Rows from block 5 of a small multi-label image tagger, named by matrix and row number. Rows with one number belong to one neuron. Each number is 50 + 12 x the weight over its row's rms, rounded and kept within 0 to 99. All counts start at 0.
After each neuron's rows are labels from the 100 images, of 14848, where the neuron reaches its highest value: "peak on" is the class under the peak; "strongest on" is what is common among them. Only what is clearly more common there than usual is listed. The data: simulated grey scan slices of phantoms with and without marks.
# fc1: MLP up (model.blocks.5.mlp.fc1.weight, 960x320), inputs 160-239
# fc2: MLP down (model.blocks.5.mlp.fc2.weight, 320x960, transposed), outputs 160-239

fc1.538:38 49 60 33 33 65 51 53 25 61 37 57 58 76 42 45 49 37 62 46 51 59 56 63 67 54 50 62 56 51 48 40 48 65 52 53 59 53 66 56 36 67 52 73 49 59 35 41 40 44 52 48 70 47 60 47 46 59 57 40 49 37 58 55 39 44 70 45 44 36 66 40 39 47 50 61 34 65 52 39
fc2.538:32 40 45 40 66 58 62 61 51 45 52 38 62 57 36 55 45 37 49 52 64 59 48 38 49 53 72 38 53 59 63 31 41 36 47 47 66 63 29 39 34 47 65 36 38 50 60 30 28 35 22 41 40 52 40 56 61 70 30 47 56 33 39 61 48 40 43 41 66 27 52 53 73 40 57 40 39 49 58 55
peak on: bone
strongest on: limb; side: right half

fc1.210:36 31 50 45 63 47 41 68 39 50 52 62 34 33 74 46 45 39 50 51 65 70 53 23 62 30 45 63 60 66 44 41 58 53 56 46 50 73 45 50 40 39 58 35 53 75 46 24 67 59 52 42 66 59 47 53 55 73 26 53 53 54 43 51 51 58 34 68 67 63 55 51 68 47 57 52 44 58 67 44
fc2.210:67 48 31 37 38 59 55 37 61 35 40 36 59 57 67 52 70 50 42 42 57 57 46 35 35 63 62 62 79 29 54 66 56 28 50 48 72 63 65 59 44 49 39 56 53 37 31 55 58 55 47 51 72 31 43 27 64 48 79 35 58 52 35 56 45 33 64 56 52 31 52 47 47 45 72 68 52 46 56 51
peak on: air
strongest on: chest; streaks; several spots

fc1.225:36 45 47 60 63 39 55 73 41 58 61 62 58 40 63 47 30 48 38 46 57 31 64 52 43 57 47 49 44 45 38 30 71 43 60 49 37 78 47 62 56 61 59 41 42 33 39 42 73 49 60 51 37 52 44 42 42 47 56 52 37 53 55 42 37 63 55 50 61 48 78 44 73 69 49 39 30 42 39 52
fc2.225:39 59 34 48 61 51 66 38 63 56 65 65 71 27 46 46 48 58 47 27 64 59 49 46 35 49 38 43 56 51 42 77 65 38 51 45 56 51 42 48 59 48 50 28 48 49 45 52 59 59 53 43 63 37 45 44 43 46 55 60 57 60 46 62 61 55 51 69 60 33 65 51 50 34 57 57 55 60 45 43
peak on: organ
strongest on: bright spot; ring

fc1.565:31 50 62 45 51 64 48 47 55 34 51 48 59 50 49 41 51 63 36 17 61 46 68 45 52 47 20 39 52 54 46 47 48 38 66 38 56 60 58 62 31 71 45 54 63 66 34 42 71 44 54 38 53 37 61 72 28 50 61 49 50 33 60 38 36 62 64 68 72 34 52 55 39 47 44 52 46 47 43 59
fc2.565:46 53 31 43 50 47 70 69 63 43 47 67 58 47 66 34 54 62 60 41 79 45 44 33 64 50 42 47 57 69 41 69 55 69 50 38 41 57 28 59 47 61 36 49 38 50 61 42 34 50 50 36 48 56 39 31 30 37 64 39 39 69 44 43 58 52 62 64 79 54 53 45 49 35 52 39 48 50 56 58
peak on: bone; lung or cavity
strongest on: side: left half; limb; crack in bone

fc1.638:69 58 49 57 62 61 38 40 37 40 39 50 68 57 52 36 74 32 42 37 63 40 52 53 58 35 67 38 45 56 48 56 77 57 53 49 49 25 67 54 43 32 47 60 80 49 58 53 41 39 58 44 68 51 28 72 51 54 26 49 38 66 52 49 54 33 37 55 45 48 62 48 67 52 62 49 48 53 50 46
fc2.638:62 45 49 51 45 59 55 29 34 46 46 45 69 50 30 34 48 68 35 59 54 40 51 55 53 33 59 29 64 38 51 39 42 48 47 33 22 65 39 36 63 61 50 30 58 57 36 33 59 48 54 66 60 59 29 37 63 32 49 43 37 50 61 44 61 50 64 39 42 38 42 59 42 37 62 61 58 49 50 39
peak on: organ
strongest on: belly; streaks; side: right half

fc1.597:48 56 34 42 26 37 68 47 53 70 61 55 57 72 28 49 27 50 42 28 58 60 46 52 38 60 52 40 61 46 39 44 46 42 67 33 38 39 67 55 62 37 32 69 64 55 53 46 75 24 45 59 44 41 36 51 37 39 40 29 45 33 51 44 40 56 55 44 58 47 48 52 35 61 57 41 38 59 38 50
fc2.597:85 42 54 64 63 36 51 64 61 60 61 57 39 51 56 30 61 54 65 60 47 57 67 52 61 38 59 45 42 44 57 60 22 44 53 47 43 28 45 56 53 55 30 68 57 52 55 58 55 55 59 74 24 58 39 55 60 50 46 50 65 68 69 35 46 56 43 64 43 62 59 65 38 60 49 46 58 50 54 74
peak on: bone
strongest on: side: left half; crack in bone; limb

fc1.212:54 43 64 56 57 28 51 45 42 35 60 45 35 24 48 41 45 36 57 68 41 54 55 65 45 45 39 57 50 61 40 59 59 56 59 67 50 71 67 44 72 49 54 54 32 53 26 51 57 74 49 58 54 53 38 33 67 44 57 44 46 48 63 55 57 52 54 50 64 39 38 92 55 32 43 43 55 44 65 29
fc2.212:42 35 53 55 70 46 57 51 27 52 39 68 46 35 47 76 36 50 54 39 63 64 47 53 49 30 63 62 52 45 20 28 33 50 42 44 59 20 61 56 43 55 48 43 58 59 70 52 56 57 35 51 41 72 68 44 69 37 35 62 53 61 43 41 34 39 49 59 64 33 77 49 63 60 71 39 59 63 65 67
peak on: lung or cavity
strongest on: several spots; side: right half; chest

fc1.234:41 44 59 49 60 62 35 58 48 36 43 57 35 42 62 32 32 41 34 63 56 52 43 52 47 30 57 28 41 50 22 65 50 36 44 49 30 60 38 52 50 59 43 35 38 53 43 09 51 66 60 50 46 61 37 46 50 44 34 25 53 41 35 42 53 49 51 68 40 52 68 62 61 46 30 66 20 75 43 50
fc2.234:32 31 47 59 59 60 40 53 38 70 59 68 46 33 62 35 25 47 43 38 32 55 32 61 58 55 41 59 52 46 42 55 53 58 42 37 32 34 55 51 53 62 49 38 71 36 45 45 43 69 52 31 63 38 40 46 76 24 65 26 36 35 47 37 43 46 59 34 31 35 38 45 42 29 56 47 63 61 72 59
peak on: air
strongest on: streaks; head

fc1.265:53 13 68 39 54 67 45 71 49 51 54 55 34 31 42 52 48 35 23 40 50 51 53 33 50 72 52 53 66 49 49 33 51 47 40 59 40 53 57 66 49 40 51 39 50 34 48 39 65 48 62 68 46 58 42 48 35 34 68 22 41 54 36 53 40 60 36 43 41 44 60 70 64 64 41 53 62 57 35 49
fc2.265:31 54 38 31 57 69 57 41 54 71 47 50 64 54 53 64 45 68 53 44 45 36 55 35 41 75 58 60 58 65 61 65 41 40 44 39 65 43 33 50 63 46 59 50 58 37 36 61 15 51 39 69 46 67 53 37 59 41 29 21 58 59 49 62 56 49 75 53 66 46 32 59 65 40 71 65 70 36 54 43
peak on: organ
strongest on: limb; side: left half

fc1.27:57 40 65 52 35 27 58 62 58 40 61 44 30 58 56 50 30 61 52 62 72 61 37 47 42 50 45 52 61 55 41 40 51 56 64 47 29 59 52 69 41 49 54 64 50 57 33 49 57 49 64 32 49 73 52 68 68 56 39 57 53 27 46 48 63 45 45 50 44 50 55 52 57 66 25 33 19 55 66 52
fc2.27:54 55 43 38 43 43 32 57 43 45 52 41 53 69 48 35 38 73 61 42 40 59 40 51 41 43 45 45 55 27 51 67 57 30 59 67 32 59 54 64 74 53 33 53 44 55 43 35 44 59 64 37 58 42 29 47 58 71 56 55 32 40 49 53 55 28 56 54 75 40 26 66 59 69 26 43 72 34 34 51
peak on: lung or cavity
strongest on: chest; streaks

fc1.252:19 47 74 63 72 55 62 56 54 40 64 56 60 38 34 57 57 45 45 34 62 35 57 45 58 50 54 30 60 32 62 60 66 34 53 46 33 58 59 66 63 52 38 62 71 49 43 58 51 69 49 55 49 54 25 67 52 45 32 51 53 50 23 35 37 37 38 33 67 60 68 50 82 60 69 65 48 50 76 49
fc2.252:40 46 38 43 50 55 40 53 49 27 49 44 50 60 75 63 41 43 47 52 68 47 54 63 61 40 39 52 28 58 36 31 38 58 57 45 44 38 39 53 45 50 63 27 45 61 44 33 61 45 66 45 42 39 54 31 41 36 56 48 55 49 63 48 69 65 58 60 54 39 36 41 48 35 39 53 49 68 53 57
peak on: lung or cavity
strongest on: several spots

fc1.106:55 59 45 42 40 50 56 46 47 54 66 41 40 47 51 56 42 55 66 60 48 39 52 47 42 51 24 46 52 37 52 60 37 49 44 29 59 65 75 53 43 46 56 54 61 37 67 63 59 66 63 27 36 51 58 67 52 51 15 54 49 47 53 23 61 32 57 46 54 54 35 62 59 41 57 58 70 46 47 63
fc2.106:61 67 63 46 53 59 63 36 55 67 50 59 28 56 38 40 54 52 43 65 43 69 27 61 49 42 68 38 56 38 34 74 64 53 39 80 60 41 61 48 58 44 46 46 65 69 62 49 72 59 61 57 47 55 52 71 49 63 40 43 45 30 45 47 27 25 65 60 53 54 61 47 57 53 40 32 61 62 44 26
peak on: organ
strongest on: dark spot

fc1.579:72 47 73 29 42 67 63 25 52 47 67 55 43 41 56 37 44 48 46 48 39 64 51 52 72 34 69 46 45 50 47 79 40 66 42 39 42 47 37 53 52 50 63 36 34 49 53 62 22 80 58 59 69 52 56 56 50 53 38 41 32 31 56 38 66 67 51 71 40 40 37 48 72 44 49 51 46 62 53 81
fc2.579:51 35 52 63 82 50 53 45 31 44 52 38 45 28 48 32 40 42 33 41 37 47 54 67 37 21 63 26 36 64 29 41 57 60 51 27 56 37 37 49 33 26 68 57 60 44 39 45 32 45 52 74 34 62 74 52 48 53 54 49 56 62 66 31 65 46 37 55 49 59 36 46 39 41 52 55 62 60 34 63
peak on: organ; soft tissue
strongest on: side: left half; several spots

fc1.295:23 30 25 46 41 70 46 70 61 51 57 48 39 67 49 48 54 55 62 46 45 25 59 28 41 37 58 34 57 46 39 40 41 61 61 48 48 84 62 72 37 60 57 52 36 50 40 39 41 47 58 39 60 53 52 44 68 59 69 55 38 46 42 61 39 38 69 47 62 43 51 34 56 37 36 54 60 42 68 40
fc2.295:41 68 59 52 52 64 49 63 31 68 45 30 33 72 59 64 43 68 45 47 49 49 39 37 57 57 82 69 62 72 42 58 25 44 49 73 57 50 58 54 38 56 66 44 45 41 43 33 61 63 32 65 63 43 46 35 50 59 57 64 59 44 42 53 44 24 48 56 73 61 55 55 55 47 32 44 50 46 26 65
peak on: lung or cavity
strongest on: chest; side: left half

fc1.237:49 28 39 38 41 50 47 43 52 36 59 46 32 51 36 51 63 39 54 51 50 54 37 35 70 74 38 55 55 79 47 29 66 52 61 52 48 61 68 58 75 54 61 41 40 42 54 51 74 64 51 31 60 52 43 44 26 43 57 28 44 34 46 47 56 58 59 38 53 64 49 69 47 29 54 48 59 57 33 63
fc2.237:40 65 37 47 45 56 45 71 47 63 41 56 57 52 26 42 63 45 26 35 54 55 46 59 69 70 44 54 65 67 40 59 41 67 37 61 80 48 57 55 69 44 41 44 67 59 68 65 41 59 40 71 39 51 62 46 28 49 35 37 56 63 64 40 50 44 48 45 48 58 41 54 49 57 61 53 71 51 74 63
peak on: bone; organ
strongest on: limb; side: left half; crack in bone

fc1.135:46 54 61 62 44 38 32 64 64 43 28 47 50 40 62 51 36 53 41 67 50 41 64 63 39 26 40 51 56 53 50 70 69 76 70 51 71 50 52 40 60 53 51 73 43 64 38 72 54 42 52 32 51 58 40 78 60 15 56 47 40 46 54 63 48 38 37 39 35 52 69 48 62 45 21 35 50 55 37 66
fc2.135:69 41 47 60 37 20 51 59 73 67 31 42 46 45 38 51 55 65 73 61 48 38 58 51 20 66 59 39 56 54 58 49 51 51 55 56 41 44 64 53 68 68 43 44 58 63 76 45 54 44 60 58 44 47 25 27 42 70 57 55 31 37 52 55 56 30 50 62 68 58 63 41 41 52 55 40 49 48 31 43
peak on: lung or cavity
strongest on: chest; ring; several spots

fc1.147:41 56 37 61 17 67 37 42 44 31 56 31 70 53 62 41 45 53 38 51 55 44 66 42 46 23 50 40 33 66 33 71 73 60 57 51 54 57 58 47 66 64 44 48 46 42 67 45 63 52 41 67 40 53 51 68 71 47 60 42 52 60 50 37 32 45 36 66 43 68 51 32 62 44 54 45 61 63 64 54
fc2.147:71 35 51 30 42 46 76 58 56 33 54 49 32 52 70 59 56 74 75 61 49 58 76 54 55 45 68 34 45 48 76 38 59 45 63 59 38 59 50 40 51 56 71 55 45 68 32 58 36 44 43 47 57 66 22 55 42 72 45 53 41 43 44 35 63 44 43 36 42 71 45 66 71 59 42 47 60 31 26 54
peak on: lung or cavity
strongest on: chest; side: right half; several spots; finding: ring

fc1.298:81 40 37 47 40 52 26 69 65 55 63 58 47 42 52 35 62 40 32 51 52 44 44 41 13 46 48 34 42 52 47 37 38 58 61 43 44 47 74 46 43 43 58 60 49 36 54 48 39 41 48 26 44 49 45 45 43 47 65 51 53 44 69 65 59 57 46 30 44 55 56 69 40 42 46 47 38 38 32 14
fc2.298:52 50 74 53 50 58 40 51 33 58 35 44 60 42 60 63 32 54 56 45 50 41 32 57 55 39 58 33 35 52 35 65 39 35 45 58 29 52 33 72 43 26 53 67 72 53 36 49 60 57 44 55 47 49 46 52 33 40 45 62 57 30 29 61 54 61 57 50 60 39 50 56 40 44 42 58 39 66 61 71
peak on: organ
strongest on: bright spot

fc1.112:64 46 32 69 58 34 29 68 60 38 36 50 33 68 66 41 19 29 55 51 66 63 57 58 41 69 52 31 46 42 55 40 60 40 46 29 60 54 56 48 37 61 34 45 74 40 61 65 41 50 70 24 61 48 65 46 35 49 58 52 45 43 54 28 78 51 57 69 38 61 52 77 66 43 44 50 54 56 34 45
fc2.112:44 73 63 30 60 41 43 47 56 38 42 44 51 34 30 68 47 61 35 52 74 64 65 49 33 39 37 37 44 37 58 77 49 49 48 75 35 61 38 55 45 67 48 50 46 64 66 64 66 68 44 30 59 41 57 34 55 58 39 31 38 29 25 27 53 45 80 49 30 51 43 30 33 60 49 41 56 55 63 54
peak on: lung or cavity
strongest on: chest

fc1.230:68 45 37 49 48 50 56 57 54 53 47 37 67 56 42 63 65 49 42 36 56 54 60 35 40 53 49 28 27 44 46 53 55 44 56 33 76 46 55 44 62 35 35 44 71 38 70 44 58 54 48 50 46 39 49 67 71 41 21 75 66 56 30 26 50 44 47 53 48 59 52 47 65 60 63 50 63 38 65 48
fc2.230:45 32 76 42 50 32 81 37 45 48 62 63 47 44 52 41 66 82 46 73 42 54 43 47 53 59 70 42 54 48 38 40 46 41 30 61 27 58 33 46 67 40 60 74 52 65 41 45 47 28 41 41 40 55 50 67 72 49 47 36 64 48 56 41 50 41 61 40 27 38 59 41 51 45 46 50 63 48 56 47
peak on: organ; lung or cavity
strongest on: several spots

fc1.69:68 44 53 46 67 62 43 33 39 48 39 37 43 60 51 54 67 53 28 61 42 63 52 40 36 39 62 47 34 42 54 29 58 56 55 59 35 47 41 62 53 34 36 28 47 52 59 48 67 42 52 36 52 67 49 62 50 31 43 31 61 57 46 47 51 67 32 25 61 47 51 66 48 53 60 40 59 52 51 35
fc2.69:68 35 51 48 77 43 62 53 55 63 65 33 32 46 49 66 50 51 36 62 65 63 37 67 45 49 64 46 29 58 38 35 59 60 66 46 52 55 43 32 34 57 66 67 38 32 43 51 55 48 34 56 41 48 29 75 45 53 50 42 55 58 55 46 47 73 57 43 29 31 56 55 64 45 67 37 54 62 56 58
peak on: organ
strongest on: side: left half; head; crack in bone

fc1.208:61 34 40 50 45 41 37 58 56 33 44 56 46 47 52 49 56 54 40 54 50 65 50 48 42 47 31 59 45 43 33 40 58 56 30 54 33 61 74 69 54 54 58 42 52 56 55 56 62 72 57 45 49 66 48 46 74 58 51 42 53 54 58 48 41 51 46 56 47 63 40 61 50 33 41 48 53 52 45 39
fc2.208:53 54 58 56 39 63 43 41 46 34 41 60 46 53 64 47 68 47 43 43 52 43 52 63 37 65 64 75 72 64 59 48 30 55 61 52 41 50 48 67 61 65 53 54 35 67 39 52 50 50 37 35 57 33 53 46 43 65 42 46 66 65 38 52 36 26 35 50 62 51 27 57 53 55 52 25 47 46 44 39
peak on: air
strongest on: head

fc1.65:36 52 50 41 65 43 47 75 62 48 39 33 58 43 68 45 66 47 58 67 39 41 38 45 51 68 49 62 59 51 57 49 67 59 58 61 52 53 44 42 37 83 47 52 47 63 33 38 59 63 60 44 59 72 40 49 83 48 26 35 29 26 65 46 55 51 44 26 51 66 74 50 71 61 61 33 55 41 56 65
fc2.65:47 62 53 63 43 39 61 58 41 59 48 45 58 48 70 45 52 53 42 64 53 39 45 51 47 38 25 66 47 67 74 65 38 41 72 42 89 59 39 43 63 60 50 41 63 58 35 56 55 53 57 48 44 57 59 68 64 37 52 46 33 77 36 32 30 28 56 65 40 64 65 42 33 58 47 60 47 52 44 64
peak on: lung or cavity; organ
strongest on: bright spot

fc1.339:75 30 66 38 58 49 37 28 42 54 73 39 53 61 48 31 57 54 55 52 43 70 50 38 42 44 55 30 53 33 67 36 34 61 60 39 28 42 48 50 46 57 60 41 59 51 53 51 56 36 61 44 70 41 53 72 63 45 34 56 41 17 67 34 65 70 40 51 54 61 61 70 48 65 41 58 33 59 50 69
fc2.339:23 46 42 61 67 60 36 33 41 37 55 30 61 47 60 37 59 50 46 23 30 54 53 59 69 51 47 35 33 44 68 28 61 54 59 38 74 70 52 60 47 57 68 33 68 51 63 52 55 43 39 46 31 39 56 53 48 35 53 43 49 49 63 39 65 72 57 47 55 45 64 64 40 65 40 45 63 47 43 33
peak on: organ
strongest on: dark spot

fc1.114:42 56 64 49 58 27 64 73 62 57 63 67 54 61 37 47 38 15 53 55 42 55 62 41 72 53 46 46 60 36 53 49 59 59 48 30 34 73 52 73 52 45 52 39 58 55 58 50 60 56 39 39 37 44 37 48 20 60 74 32 53 33 54 35 66 41 44 55 40 44 62 55 37 67 40 38 55 43 31 41
fc2.114:41 64 38 31 47 38 48 50 63 32 56 52 38 49 69 40 52 55 72 72 51 57 47 34 47 42 58 47 49 54 54 42 68 31 56 57 42 50 48 62 38 42 61 49 27 30 36 49 23 51 61 29 59 57 50 31 54 44 62 40 38 44 56 53 63 39 27 73 55 46 54 49 65 45 56 71 51 43 72 61
peak on: bone
strongest on: limb

fc1.563:48 61 29 56 38 44 44 66 56 70 62 31 57 49 40 44 16 62 53 55 36 55 57 38 40 70 60 38 63 29 36 47 36 54 61 49 55 61 36 57 47 79 56 60 44 41 49 36 37 35 37 53 81 52 40 51 52 50 43 37 46 61 39 43 58 50 48 61 45 46 62 45 72 53 45 53 40 51 57 65
fc2.563:25 50 45 43 47 55 50 45 66 61 54 51 35 48 62 25 40 54 61 73 60 57 55 61 41 63 37 45 48 56 64 48 28 58 59 48 56 66 51 59 54 67 37 45 55 46 51 53 54 51 40 38 69 37 46 48 33 78 25 56 56 53 44 47 34 41 62 55 52 68 63 64 34 57 61 56 58 44 46 29
peak on: lung or cavity
strongest on: bright spot; side: left half; chest

fc1.373:50 72 61 69 29 42 63 62 49 54 54 66 54 54 56 43 28 59 49 61 49 49 58 54 29 31 58 46 51 44 25 55 58 58 39 41 50 48 56 65 57 68 39 64 66 50 48 65 61 56 60 70 42 56 59 66 34 36 40 59 56 42 49 38 66 43 58 62 26 54 69 43 55 46 55 29 60 63 46 69
fc2.373:70 45 27 37 36 59 49 48 51 44 45 42 51 49 63 50 52 50 63 65 53 36 51 64 67 26 28 51 49 46 43 43 50 56 36 34 57 64 44 36 37 54 56 52 53 44 42 40 51 64 71 49 48 51 51 61 31 67 45 37 34 52 26 41 30 44 60 59 69 61 66 47 61 59 38 72 25 59 64 54
peak on: organ
strongest on: limb

fc1.417:73 69 58 41 36 50 30 40 46 61 30 64 47 39 69 48 38 56 51 45 39 49 47 74 45 48 24 42 53 75 61 50 57 57 32 57 47 42 52 55 44 75 52 51 80 55 54 70 48 44 66 38 52 41 52 40 40 31 19 35 45 48 47 51 52 36 48 45 46 52 61 44 58 53 49 63 28 67 50 52
fc2.417:40 40 46 62 35 43 64 48 61 56 67 47 65 36 13 42 42 64 63 46 38 35 49 39 58 59 55 54 68 44 75 57 67 46 62 73 23 60 72 56 43 56 48 62 59 49 56 34 49 48 62 50 54 53 67 37 46 43 59 33 32 40 50 42 57 52 56 67 66 38 37 29 45 42 54 35 57 44 59 40
peak on: soft tissue
strongest on: belly; streaks

fc1.293:57 47 32 48 52 50 37 40 48 43 38 54 62 44 64 44 68 46 67 52 67 62 58 42 29 52 40 51 32 59 34 53 65 59 63 65 38 82 39 59 42 60 50 47 53 30 74 36 67 58 69 48 26 44 57 44 58 28 64 50 30 47 39 60 57 45 72 57 33 40 56 27 53 52 44 38 60 45 55 56
fc2.293:42 41 17 38 58 33 34 48 48 61 43 51 57 36 39 43 48 67 55 45 51 65 37 51 58 40 38 64 32 40 34 54 65 37 45 37 55 45 39 58 35 46 56 51 42 59 33 43 47 63 40 44 53 31 65 28 54 66 60 62 67 69 60 39 53 53 47 57 74 44 52 59 59 33 52 29 56 50 55 44
peak on: organ
strongest on: side: left half; several spots; limb

fc1.356:37 67 48 33 50 68 56 51 33 19 26 32 69 42 74 38 50 27 43 38 67 49 56 69 48 32 38 57 48 42 50 49 56 47 43 61 69 45 57 65 59 42 41 58 44 62 29 43 53 51 67 43 44 49 54 59 65 48 56 43 53 52 60 44 35 35 52 51 74 54 49 53 53 55 55 40 66 55 53 61
fc2.356:50 35 32 35 48 58 48 55 70 62 61 47 41 64 77 25 64 43 64 76 74 48 48 28 52 39 18 50 46 35 32 67 50 44 54 59 39 51 52 60 30 33 39 46 51 51 68 49 36 58 48 60 48 63 47 46 36 67 68 50 51 49 68 34 45 58 47 39 63 39 61 57 65 43 51 63 44 54 62 42
peak on: lung or cavity
strongest on: chest; several spots

fc1.381:44 64 67 48 35 42 38 57 64 41 37 43 45 27 39 19 45 32 42 61 41 49 56 36 49 17 37 60 46 49 53 63 77 73 46 35 60 78 52 63 48 42 51 56 70 68 70 56 43 58 73 49 51 51 57 62 68 48 56 52 40 67 45 56 37 33 58 53 46 69 61 49 61 42 30 58 45 48 39 48
fc2.381:60 44 60 63 53 31 70 74 52 65 44 51 34 50 35 46 70 45 75 70 71 48 28 42 30 65 39 48 42 39 29 39 50 65 61 65 36 39 41 59 40 51 40 78 43 61 60 44 63 59 54 61 66 56 43 37 26 72 75 54 51 55 70 38 61 37 37 47 50 51 42 43 35 49 56 26 45 25 54 78
peak on: lung or cavity
strongest on: ring; chest

fc1.720:60 37 45 16 19 72 43 42 68 29 40 43 54 38 58 47 56 47 17 60 46 61 40 47 76 46 26 40 59 52 50 52 46 46 50 38 48 47 40 59 56 67 50 47 64 68 52 32 57 35 58 36 53 56 48 61 56 44 46 45 66 49 53 36 32 46 31 67 52 73 52 40 23 47 53 51 53 52 57 41
fc2.720:68 38 58 51 60 52 71 54 49 41 34 66 52 33 52 32 57 54 60 52 26 62 79 46 31 40 48 66 57 37 82 69 41 33 54 46 42 52 50 22 50 49 57 27 40 53 44 61 30 35 58 30 41 63 18 60 66 61 63 59 57 44 37 49 37 45 38 40 48 43 30 58 78 42 44 40 62 46 54 41
peak on: organ
strongest on: several spots; head; side: right half

fc1.495:73 44 52 61 46 57 34 39 67 58 45 49 57 56 65 26 61 49 38 57 52 40 57 42 47 55 42 66 42 70 52 39 68 64 64 59 35 44 57 61 48 51 82 54 38 51 59 31 68 48 67 32 35 44 56 49 56 50 63 50 62 47 49 59 56 43 65 48 46 33 48 71 31 41 39 65 54 43 55 66
fc2.495:32 24 67 54 43 43 28 71 53 62 53 42 44 51 67 56 51 60 45 62 65 73 27 50 57 57 41 56 42 28 33 43 44 56 31 55 62 55 62 56 38 43 45 63 48 41 51 23 38 71 45 51 53 53 55 41 57 50 59 62 45 60 51 50 68 45 38 67 55 57 62 45 46 47 48 38 45 60 54 66
peak on: organ
strongest on: several spots

fc1.609:52 47 51 43 36 50 62 57 49 35 66 32 52 46 65 58 48 40 45 40 42 44 73 57 64 58 43 54 32 61 27 63 56 56 55 43 42 66 58 73 36 60 58 57 66 51 43 26 80 67 57 25 43 61 50 54 43 53 63 71 63 60 44 39 52 57 66 59 38 65 75 46 73 44 52 35 29 32 58 54
fc2.609:70 53 55 58 54 56 56 45 43 65 70 50 54 28 28 65 68 38 60 35 55 49 40 41 52 36 47 35 51 41 58 50 52 45 44 61 65 55 58 65 37 35 26 28 61 55 40 60 64 62 69 60 45 60 56 50 57 69 65 57 48 66 62 30 71 33 50 57 35 55 47 35 51 43 41 54 37 36 29 55
peak on: soft tissue
strongest on: side: right half; ring

fc1.556:34 70 38 54 59 40 58 76 55 43 43 40 62 75 57 37 25 55 71 39 61 51 52 68 47 52 45 52 48 34 49 61 34 51 54 53 52 53 34 49 37 57 49 84 58 40 39 54 53 30 52 56 77 34 39 53 53 56 53 30 51 46 32 65 54 47 35 43 64 64 55 82 52 48 37 39 34 41 45 85
fc2.556:45 63 50 35 38 46 55 65 72 53 44 45 56 48 43 58 47 60 43 60 75 66 59 24 40 50 47 43 55 61 30 52 29 37 45 67 39 57 47 35 47 52 46 61 60 34 53 46 29 47 52 42 55 53 49 66 40 45 38 42 58 35 50 42 51 49 41 36 39 56 56 60 66 54 64 47 46 51 62 50
peak on: bone
strongest on: several spots; belly